Weights of a small class-conditioned image diffusion model: batches of 256.
Rows from block 3 of a small class-conditioned image diffusion model, named by matrix and row number. Rows with one number within an expert belong to one neuron, the router's apart. Each number is 128 + 24 x the weight over its row's rms, rounded and kept within 0 to 255. All counts start at 0. After the name is the row's rms in percent of the matrix's.
After each expert's rows are labels from the 100 images, of 14848 (inputs lightly noised), where the router gives the expert most weight on average: "strongest on" is what is common among them. Only what is clearly more common there than usual is listed. The data: flat shapes of many kinds, plain or patterned, on busy backdrops.
# router: router (model.blocks.3.mlp.router.weight, 64x256), inputs 43-85
# up: expert up (model.blocks.3.mlp.up, 64x128x256), inputs 43-85
# down: expert down (model.blocks.3.mlp.down, 64x256x128, transposed), outputs 43-85

# expert 14
router.14 065 [106 110 145 131 101 137 144 143 121 162  88 112 140 133 106 141 109 120 146 154 164  91 118 143 149 121 128 159  91 108 137 136 124 158  99 158 126 129 165 175 116 126 158]
up.0 122 [127  97 137  95 146 132 120 140 146 106 172 126  86 104 112 107 139 119 122  88 103 142 133 135 145 109 110 147 117 133  80 162 141 197 123 139 146 126 108  95 119 138 140]
down.0 135 [132 112 140 109 125  88 143 104 140 100  72 152  98 157 118 131 149 102 128 139 112 158 138 154 135 149 146 149 149 110 140 104 131 113 120 134 132 147 131  84 146 123 120]
strongest on: count: one; its colour: grey

# expert 26
router.26 069 [114 102 142  83 120 157 146 101 120 167 121 145 139  98 104 117  94 128 135 135 149 142 131 117 144  91 153 163 108 108 164 114 129 139 150 139 142 116 130 178  93 123 157]
up.0 143 [101 135  95 139 132 151 173 132 113 115 115 168 138 130 141 140 137 175 108 163 120 118 149 135 120 150 116 143 110 141 143 154 160 152 118 124 100 111 168 103  99 135 133]
down.0 158 [150 124 154 168 110 154 115 125 150 149 125 188 145 131 161 152 163 103 134 114 178  98 106 147 155 157 107 107 124 112  78 122 138 138 162 146 150 148  79 116 144 121 111]
strongest on: count: one

# expert 41
router.41 136 [149 155 129 106 136 135  97 119 150  79 175 140 108 149 158 109 155 134 123 111 134 152 109  84 105 129 150 152 184 176  99 120 128 112 128 111 106 140  80  80 156 106 122]
up.0 082 [ 83  99 155 121 111 123 134  96 121  88 101  70 161 106  97 104  95 108 115 104 107 130 118 107 146 118 118 139  91 152 118 111 126 113 155 102 132 133 115 141 112 102 145]
down.0 103 [115 164 126 144 139 133 103 110 102 114 126 167 143  85 184 138 140 128 113 106 136 122 128 139 104 162 128 100 122 142 104 101 147 113  94 131 104 101 165 107 123 183  71]
strongest on: green shape; purple shape; its colour: green

# expert 5
router.5 075 [ 90 127 122 107 130 125 159 129 113 153  73 113 144 123 108 121 103 115 127 155 155 149 158 158 147 154 163 162 118 111 158 112 127 120 111 147  94 111 156 183  84 124 170]
up.0 083 [129 157 132 158 158 111 117 132 126  98 184  92 137 155 157 127 121 143 123  87 134 125 112  94 106 126 136 141 127 149 130 120 132 121 139  74 132  56 102 117 171 155 119]
down.0 070 [106 128 125 174 173 124 160 131 137 106 155 121 123 161 123 165 140 159 139 121 104 147 134 120 130 155 138 208 135 165 124 137  78 119 128 143 101 115 131 158 193 179 166]
strongest on: count: one

# expert 63
router.63 076 [131 116 146  96 118 140 142 138  78 142 119 168 124 106 115 162 100 135 145 150 122 135 134 125 130 132 155 133  84 127 147 132 146 153 154 145 129 120 135 132 134 109 122]
up.0 085 [127 121 163 123 190 156 169 109 136 136 149 143 108 134  95 108 147  98 154 165 119 174 105 130 113 172 110 111 124 108  96 110 111 116  73 106 138 122 129 109 144 145 119]
down.0 082 [ 98 113 119  64 105  85 158 115 144 143 108 147  88 151 125 112 138  93 158 129 132  91 149 137 157 142 142 138 129 102 152 105 123 140 147  91 135 152 122  94  95 132 100]
strongest on: count: one

# expert 9
router.9 129 [160 125 116 131 149 140 111 129 144  99 138 119 152 106 111 128 154 157 118  88 127 148 116 117 126 121 154 123 161 135 114 160 106 160 136 126 138 132 121 156 143 120 133]
up.0 083 [123 152 173 152 144 142 102 112  87 130  90 100 131 102 113 114 112 121 128 109 123 130  97  84 124 131 147 131 127 131  99 142  99 139 113  95 162 188 140 132  87 139  72]
down.0 062 [ 82 138 154 155 124 111 139 135 113 122  72 172 156 163 147 113 120 103 117 156 129 109 159 108 119 138 133 136 101 126 138 109 141  82  85 134  93  91 149  96  94 116 129]
strongest on: orange shape; red shape; its colour: orange

# expert 28
router.28 162 [136 176 120 128 127 142 140 109 138 105 138 170 111 145 149 128 151 143 151 154  83 137 101 134  89 136 129 112 158 132  88 123 144  89 112  92 174 129  88  83 147 134  87]
up.0 082 [ 86 122 140 151  92 163  95 164  98 108 147  90 129 162 155 146  93 102 131  97 187 112 146 113 130 100 120 132 126 164 135 113 134 125 126 117  82  92 112 152 162  96 124]
down.0 120 [154 109 158 182  90 115 167 110 155  97 128 183 102 136 175 166  96 158 158 147 121 127  86 132 122 150 119 147 131 103 115 121 144 140 104 181 155 162 103 132 114 128  87]
strongest on: yellow shape; orange shape; blue shape; its colour: yellow

# expert 43
router.43 075 [112 101 155 117 104 130 146 122 118 162  74 146 130  92 114 125 121 145 157 134 177 141 129 161 159 125 151 144  90 117 119 116  97 142 144 149 123 110 160 161  88 131 142]
up.0 079 [115 140 143 155 124 144 114 115 125  89 158 136 142 154 125 133 166 124  78 101 104 133 109 137 130 117 149 172 145 148 145 105 109 149  85  78 111  36  53 133 149 157 128]
down.0 066 [120 142 123 152 127 166 124 107 133 131 131 132 140 114 154 128 113 125 135 162 129 154 177 130 133 137 109 143 130 156 118 198 107 137 103 147 130 137 145 163 115 160 171]
strongest on: count: one